Weights of a small masked image model.
Training: soap at rate 0.0026, 17800 steps, batches of 128.
Rows from block 1 of the decoder of a small masked image model, named by matrix and row number. Rows with one number belong to one neuron. Each number is 128 + 24 x the weight over its row's rms, rounded and kept within 0 to 255. All counts start at 0. Numbers have three digits each.
After each neuron's rows are labels from the 100 images, of 14976, where the neuron reaches its highest value: "lies over" is the class under the peak. Only what is clearly more common there than usual is listed. The data: analogue clock faces.
# fc1: MLP up (decoder.1.mlp.fc1.weight, 1536x256), inputs 0-63
# fc2: MLP down (decoder.1.mlp.fc2.weight, 256x1536, transposed), outputs 0-63

fc1.686:110096130141127100139130108097126134156141109104146100168140125137136136139101077135133104110091143157116137163131070140107125151129131078132114122140137131143107136184145094097151160085106160
fc2.686:125140111108140161127093138117127104108112129153133124127144110136122105134142173137130135121140116131131097074151184124116142079124115161155144147140110161099157087096120169116149098126185068
lies over: hour hand

fc1.524:123149148135111099144112081106109109140075115138125132107115117132137144160111163109115131167114095123141130091166146143100112129132119085131155150159196084078132149135103136120105111129124147
fc2.524:152169136136088120151095161113115124094146109103127167113159131154093100141133102105093137141158106172091107135117131139120138137070144064135154111172140070135175141125121145104117172114123183
lies over: face

fc1.122:106080102100117122140064125128139136149138146141128103142113130158087124129093135087151133152131132115120123094137145165103136095150136141139117073117117171116137106112121124070085133145126157
fc2.122:080171119115110153119143164111141126096076147089136144129160111115174107162124115147103104127103150101138141082125120095164119123138144107103106169098123137125092115149145123163127114127096132
lies over: face

fc1.229:135112086117137162106114118134081134145120159063107132104122138107125137169129094102148117151084133113116126102144140167148137126184130170108125097132127162112150111134122132117111143112125158
fc2.229:146181151074141100146129138113130116110139110165114109142116134142150134133126147139145147129141112153121110160095134132101110105095141105129165173128133083163087186109140145152123120141142113
lies over: face

fc1.359:138153155100114123080113145111163175165139106140164167111123082127160116157142140116082141108134110106134133132127121115146138130116141118112096165093134156108123108125099141128129108109135098
fc2.359:153144111140170086184131130115124122095136138131108112111112107132120132150155127158118119113108149127170137129138137119173124119071107128111150208132140125136170141164149131106117151116092073
lies over: face

fc1.736:145115094115150127099100101125112131124145137126118103119110140111150129155100107109128113142109097154143131087152148157125120149169105115126134179120154112139105102116061147113117136067128106
fc2.736:158146165088138114104089106126085089138119106105156136153141133097116171112119126154131115133160157133138143141099082088181139153140108142139135130116121163098100148106136130105153095124104178
lies over: backdrop

fc1.738:139142158140132147113117144121093105156105143138107135072143106144126142116144123084139157144128092139165153135137121144142106140153116124093111148187075168167141100176141152108143096108129149
fc2.738:145164106171114135146163117141154095103151165152125151127106115104111117115107102101086117143094108135147178110151141106154115120123141122165139111165107167086117100131131100144142108086100081
lies over: face

fc1.656:129145131097135112079114123092116123122142141118158149155112094111141118144114103133189153167127139152134150150134125143123144134099107128150163132126183172156125150125107149180162094134099138
fc2.656:143170126072114117107165141115065131130106119177132126137122117140141130141134123133108136134111126131142145075112199128158122142086103145152104110125093154141106169118120107165092114110148135
lies over: backdrop

fc1.741:149120140119091120140129138179125168141127133092102110163146152110174133092140186174154099081163176138150109131129114133104125165206170135140151135127141140133128134143108102151095150117108133
fc2.741:119127120133165145090144104106100076117141162097125142129100105147116101143129127163096115082152132130152093114141142117180086098099092131128121107117097113147129128104150152151172158136146105
lies over: backdrop

fc1.173:102134136120134120107132135118130143151130112102148141088118162138139118131120124141135152115113136167122161137116164084128092166116149143115109115146178144101170103139118108094119130141135085
fc2.173:108099156117110115140121124133168126132138146118122128127140131165085092130152144138111130155166141126122146110129088156122143105139130096115176144106120139143093140153138161168162117161113109
lies over: face

fc1.283:149100156104106120121128107120158141119114123133093140134161139099152129138140102105147079063145144128134110110118131160092171126131159128162131099121107124124120146122152135166129119107149143
fc2.283:122152106134159142114164127144125132098112108136111103078123149142094118129134122162101172170133167119129118157144102124142079131133072105121161122128082151115121112146114127106150175093123082
lies over: backdrop

fc1.732:122143162141138129123149134156121148134126156104107129104130130148104165167154145146062115137109104156164118140072118098111171161117109110141146111142178094089168177131164120118118124119139148
fc2.732:146133112122151138101083149074114143116086115138141094102117097096186088111134100126118122116073143108108121106145114099102098142169125084165172137137105144127158113119146124143177113107119141
lies over: face

fc1.177:132126139103126116170122079151125133119157126116125110122155142165157158141119153165135122105141158129081121130110121101118103122149127101082139106141147125103136146099122095156156131136159124
fc2.177:101133153124112130135107105148055126110165156141088153138095141153103143160148125094074147127102128178141081152117160134131133131122149144138106138111130137146117062117134118112152097090125124
lies over: backdrop

fc1.224:107127101092135127125142154152141097088086129119134150075116150115102151124116148123120100179113157089078153179152153106114139126113110144151106153112140084132106120131122158148121130111151124
fc2.224:134145139161145133159114113151124123119073133117150133128147071114127108105187118093133130173127117115114143153146117105101077116114150137078088142107105089149113129121099097090126126156101173
lies over: face

fc1.11:123156137110134110141167126148118132116090142134118119107137107154141104119135178087136142138143114069134111140123124126166127136174096158075108117113120112141101127137122164140067155133142134
fc2.11:173131145096125123130093146118146128108134092109109178176108114132147132143139092097122138107127119130136146117163153168134091114106160138111131171106091174167131140115127113109193131139127124
lies over: face

fc1.755:117124096139107159156128150171110158183153110085132117112136139133124164144095135095115130143120097113092122153191145135153071142127134139146089100180132123109104136153150111102099136117123085
fc2.755:098150065172094160143136157111172137127159120112151138140124103122153142125175158133132136141163164117125110150096119130140121132163107086098121089141146141129160103121102156128107129137120114
lies over: face

fc1.720:109149114150135087129106164091118163152115122091134101118078150127157126128128095105130141159096118147117141140136129139141122124112135167188147147109119124139151107127128118196163124100088138
fc2.720:130132143161110122113175138104099171115142118148108131137140139141115116109097149124111149131127129132116155115147156140140068178122123127127111141139101125130109124117128128144131140110143196
lies over: backdrop

fc1.554:186131104152120127121151089186161084080195146124146145122146151135144187152133113153182158154132154154103141106091112159133117135106088098118143166159135108151137135176135126129113101126173118
fc2.554:108127137112115078121079180120104190150083103121133139111097114116130131093120144124113123151157099115156153122135157136114120076149117155114109121116130136130101135097118112125102114115107151
lies over: backdrop

fc1.643:124149138134150099136142166150153136085117149107152154097163125147176126123115143155108154128141130127130158134107108112146096123155121165140105077145116109104135119107104111100101096111181151
fc2.643:123147150139097153102153102121111119153114126108113139142107154094148108104151083095188156119106166091116082128126108128102139144123121071167145167078115139196111131127125132167147174126065152
lies over: face

fc1.629:107129113106184103168106107164096117158134139109102134099143103161113173149077119146085176160158148098138105117132154103103106132133174115112100152111161087119126117109177127154139137154081133
fc2.629:146118167129126170111180152125171133134139145158165132131108141140122079150135149119105135126125135136075119164121074123134139142117132179202117086154135140149105086118152112146109110104129106
lies over: backdrop

fc1.534:100112079097142114127169138135185098108178139150115149114154131153103123113112173180109140156162124180097143105146122132107112127120109138146147159164142120121176157117148099120116094113108120
fc2.534:107105085129119113105180098124174109155115124160153155096100156117094083113096124118147151110167122093150128151127117138141129163088155146185088119088157087112154150136134157097160138101136127
lies over: backdrop

fc1.673:138128175164111157080147116109116093113145121131146139130145150119118110139090181129127146127130147105141101090127101131123168132167137133140106099104124151124137122130109106147123129100073174
fc2.673:147130145097117086166105118103141153155100158138079136149133110111129155091150104163124115125132149171143144110141175135121079126070116087121142138185140086126113137164146116103108136144128094
lies over: face

fc1.218:107150138115098148114125087067132152102101156158151098143123140137143161125146160118187095108132130099134125121127088178191134152083119119149109147106149105142126156110113119137102107115153129
fc2.218:127128101149170115111095173147118137125181090100164156130097112136114107124136087111100158131134120153135140111115156122086145089143127120117133121145124116132173132119090101145162114084134125
lies over: backdrop

fc1.323:120159110115164135104158136091114112167132129114134115132096146148133115121152139132123084111139108107133145160093160161111132116131140120129118142162108114121162103146138167108129120117168137
fc2.323:108102140126125124154127124157150107108145144101126093134125122068138130076127165105139111121144116149146167109127146086120123115115142112129110117112109126148129111140152122104105156139111107
lies over: face

fc1.683:124122128110133138061114097157153118141111095134139110155118114152131171145151126111144135131115152130144157131123136138127115146128132121120125157094112117140080140137141108182133142127091136
fc2.683:097131124134149095131110145121144120105182140135100130114122126152096130175128113145138116160180109177122137165136061089115084138165123113121200138120160125137169134101145128103119114135102136
lies over: backdrop

fc1.540:134120130140104159151137100111133125134141087073146097104111127105166166148110178122113154131128138138113130110090109108153136150114140099109131142115104113166156114138135109102091126132134128
fc2.540:110106141111120147113144134133113096122130166122144119178107060135079128141143104145156136125144116083108144171111116120122145168160095129160089107088159112120130167132109144127133115125129090
lies over: face

fc1.101:103124114143152139119140130080153130160130114136100107107122099139126170122127139120111111119144101137136111108147138127108125111127156122160133112129128139134136127108175183119134128121144105
fc2.101:184111160106133165080157078137084142072143126164160133114110167145155107136120163145112108134146167127134165139095109165163119128139104171087135118144124145109147163140107151105112147160140108
lies over: case

fc1.746:099107143154062142117120130176125115143114114088141114114162163127133148145155155176100105109096140136131116105134106121135132148158167117106148102073133113136092170119103101112138131155113120
fc2.746:141130132102181119130155158158128129149113101102126127101142137097113114133132083132144113104140118137133142089104144126096119109126097116132095127153105132152165122127190130126117114119110097
lies over: case

fc1.680:133136097121124102090098167124111108136129103151149133119139101156136071101110109093129126141135136097103154082137136141110127151128069126156108159093155117135178154158117113147151099125150163
fc2.680:141137079086149121167100137103106111088124103100165133080124102104134099160142127116120149083116165121121127141148115143125146128088110149128134110104137099158164153126138098099128121118126131
lies over: minute hand

fc1.151:124124105130127175115150128084133117144136173116119185140148161109094121121113125142093134134102125129110114112174127127140129131136112148162120148134104121145136124094171131115110138145145116
fc2.151:191162090094167121169140129124136108135090155122112155132124147142125144127133114119117124115095132123139144134119123132188127121077194155086111119141096117144112105093129127144161145140120146
lies over: face

fc1.56:149123121088135126123095166135103158141125123135121103139122068161113145089128143097107166145136115127134167118121123105158111132118116131113119131149114127139144142111151144103105178092093113
fc2.56:197100077123135150123113139120136108117135162100099088123112106104120135146146105079075143127082120128120122095150131139155163124130116120160121101116163137142133133139154144137108139138118111
lies over: backdrop

fc1.49:110147128156095112161110116110100136137150126140112138151156105155148146099184106123159141141139101132105114106158087145118117141110119133110095131121116104157119158140079117099117127117111121
fc2.49:141109148115163124128107129131122146140092105143083126121138147150145141164094145170120127110110130171122160161150145144118151097140150124140121117125135129057094106128146142123136148135139135
lies over: minute hand

fc1.468:113133101126118105100126153116172143148155075127144149076124147154144158133127116103146108100154133131113090160101164133150127120110146130112137124167073085122117165100099109146111175142133135
fc2.468:158159128145103137133098152124122147110159146130114132149099098161151116152119187203114152109128119091121126109146134120117137129145101117114125131175120141094141102129150144117110090148129144
lies over: backdrop

fc1.208:157147141137059130107082139133136122137089172101103101110116131130115166103080133092140111117134087119081066099111129092109153131121125132114155137093130102110105140102117156118132116119122154
fc2.208:130133158100134092125150144112160116106129125129126097130138094120149124131139133133111141120109159173180174142097125147152108137142166124117133103117176162113108112118144158151104155102103124
lies over: face

fc1.80:127132151149188125176105118114165152099118137115117137120093111107110157127130095077155126133125094129111154132111123132141142098125154099119144103173101138114129149159074098134137093113110117
fc2.80:074128126124130126123131126058132149133076104117132112108145125111119097107124168120131139104143090125108110132117092092113136117112141144139135097122141104156108104076144125148134157135164105
lies over: face

fc1.718:183165154107153169146138148136121117153156129112153095184104097154084116152128138123143135128129115169141163124133098122128117129120168149125104143156098135107091138108114129162097101139147148
fc2.718:134124109141112116172146131099101127097159155171061122117137127106142170113148174132124141072119166105134082111119130136122134084134115082081136084150110095117154163143137145089135113140121147
lies over: face

fc1.289:135084152144125070156170157122096112107152097139123127169110086135149134160145091152152109145142151075106107147114120160119104066098101117117138151150168103161120144145112148130116085102163091
fc2.289:133152098126138147153145111153140128134123121129114129097117142167134130148123109135103138130148141122160115107133119116120137133147150160117135172138155178123153098131168101136150089103107118
lies over: face

fc1.211:153107126117158103155141141127129153126131144102168101110113117133137173152135105154117132141115164147057169106077107130124141143105087098133144090128144108166147150155133142133164093111161126
fc2.211:120196101124118157119103123163080106156135108144086114141109086154121098143133134104115141098115144118140123132105167123135120134133162140110135126124135150161129112121148097098085148114139118
lies over: backdrop

fc1.114:125159141112146075153127143106097141121138149140142136123114088143148158110093110092155077162099128135134125131127118174087114137100097098151127148120135098109123149116142170119100159096123153
fc2.114:109114119125131132096103111139166155132132161081125158133174124128104120159129136106124175120130125143095140140141082116126106191165172116124132118136113129141137135147129126116143079154099123
lies over: face

fc1.58:134133101108114085167168154170098117168136106142160137171139116129154115150145075146143149159162132100143129101123143086125099103123122101151120131133131151143101160085147103111163127083133075
fc2.58:117141135080152104110122124101160139094114142113147119089141109132136113155131131131112137131126158145115119143126148142098139112183094125108144128180110111165109107123149208156096123160126167
lies over: backdrop

fc1.55:150083137163123117151165176143101121132149135151131106146135128148166171119135146130099115191158129137100157133126107126143096075110124151162122118136154162142174124099115143121152061104142131
fc2.55:117130083155101113147090107096108134167117129110140097095170180140117110142129139139138099109139134139164106102098077088130147144091123163076161153109121102160116167127121124127145145083129176
lies over: hour hand

fc1.668:133123146144134112108150156104181150131143144104068144069121123163124128106121157079103122122113134147123121108117086101108158081161144134171160149153159108128119171134150153152130096148088142
fc2.668:136124149106122125145125089127079126109124129140157082155112108081146095167153144182163123159140106121155148150139162171115123157151146109103105131112099157087073131112133114127132136065163126
lies over: backdrop

fc1.447:155151128091132080134112101074129111095125142121101167135117128142143112171095164065122088128154148135151104141094123145113098087128133137138172163102145085135132101100147130113110148143108137
fc2.447:163124137117146097156129148120120111112095166144076167090132124131159127086113144122133106164170163137157154178142177130159111115139139182137122145148085119168153097109109134120126121104137166
lies over: face

fc1.713:155123115097164079133100131144106159146172131105092096124141161153102103128129129143078120087179123170135102112137117136150128118120117116158135109139075137095177114145150174147120079122153112
fc2.713:113106127112077116160089125097094157108139123133117141132092160095133108135120149101096145121117147106094156116130141099096163106155147129093113084158140118135116100150110107120162116121145098
lies over: minute hand

fc1.513:151137153134130153157171115122160123087168106135127097111135160180153128136079110126150176143113137137140136122117137121131073118099113123170146135135148091126083166127144162155171128151119124
fc2.513:099161117127161095162089088100132133109132139134150127106138124129137135110129173134076139105202121166159150133134143130118116169154074150133127150139127128095165114141140139105113105103146178
lies over: backdrop

fc1.383:174111135109094120142103141089148126158097113133127107105095136093122137117079122112084081108138076155106108123147148114139132088131144120120102100110135088150087159103096114169091100126114143
fc2.383:149148168108156130148120128088134120141117123108130162100128148120135182135130092141170130147147116133098122116124099105103142144147154107087123119121134142099157073135130144099138185126133096
lies over: face

fc1.197:181126146150115130148122112100123119149130171145134118159116108137166112135089157125140153119081203126118144103165122118143128183090138114112132104151149113117119114150114129098132149099158122
fc2.197:126167169056166119114137150141157160105122122117132155115123139134114123161127135081169103192119108169110097164171121105114127114136130124096164099105173142145115164117108128132121128135157135
lies over: case

fc1.594:106123068121105130100134067152106144132134143130116114119124133119133082121138195126142144119123120112122124163118104090134127141144158103082109156126140099134145133143119128142157148127107171
fc2.594:128092161095104147136123104087162142113068119159147126115118106124146137145106140079158093148106130097150159111129161145130149124101110130124116100158131124123134136124133114180149090141107129
lies over: hour hand

fc1.589:076167146130143102173169099129171119134129131095109145128109153131095129142121120160137159170120136177154127163100163117122108128133088128107147139145113139106187106141130077150078116122115145
fc2.589:165106132128153151110106178162130131133160133141123124168147141114130131144139122100154118121135136103109160099114132105145155101146142178095155147146154139113079129164117152104142141159146119
lies over: face

fc1.160:087129098104139091124117119122150133113144113129125141113105142173116121134160136138149087139125132126158115120113175145160081126123191110144133121151133082115141127128106144168111098159180119
fc2.160:093139148117147131152126157118107170124139152120094117140149102138119095152136095146158140133128125129112106098131152098090119129149108122142137098098125092147133127101172202098144164117146068
lies over: backdrop

fc1.516:144149122157102099139115059153161113123118090134107133085156094110143141115099167150150133139152124120123151159108108115112111131115119125096129105136152141121124168144155079142161110120141151
fc2.516:063121101133104142144116103120127107135160160164108158145114118106098089181152127173120097076110122160134156140105150110108193186123134112127112090115133127153100096111121169099128128149135090
lies over: backdrop

fc1.67:145126103159156170142136148089121163112110122131115185138152157105076163169100102137096125146100124143115125139105151136105111139122098128159138134135139154135130193141148127121103081087151140
fc2.67:163109129135184147142100110088068110105097163149115153137109147149129145138118062105099131109089168091133115119135124098121188101077105141109148086152123090123124114117142117105104117139119094
lies over: backdrop

fc1.87:157119117100095085113110125069122131055140149099071125144145167095151136156139155134137124109163162118129143072107113149113153111166086119123171126128121139133125133154200119168136121129131124
fc2.87:117121106114145160136133105190125077189113102132178132159103100146095134093111128120112124110130111135131085158094100111124076166142138134136116134148112093126140110093094112144167133162136125
lies over: face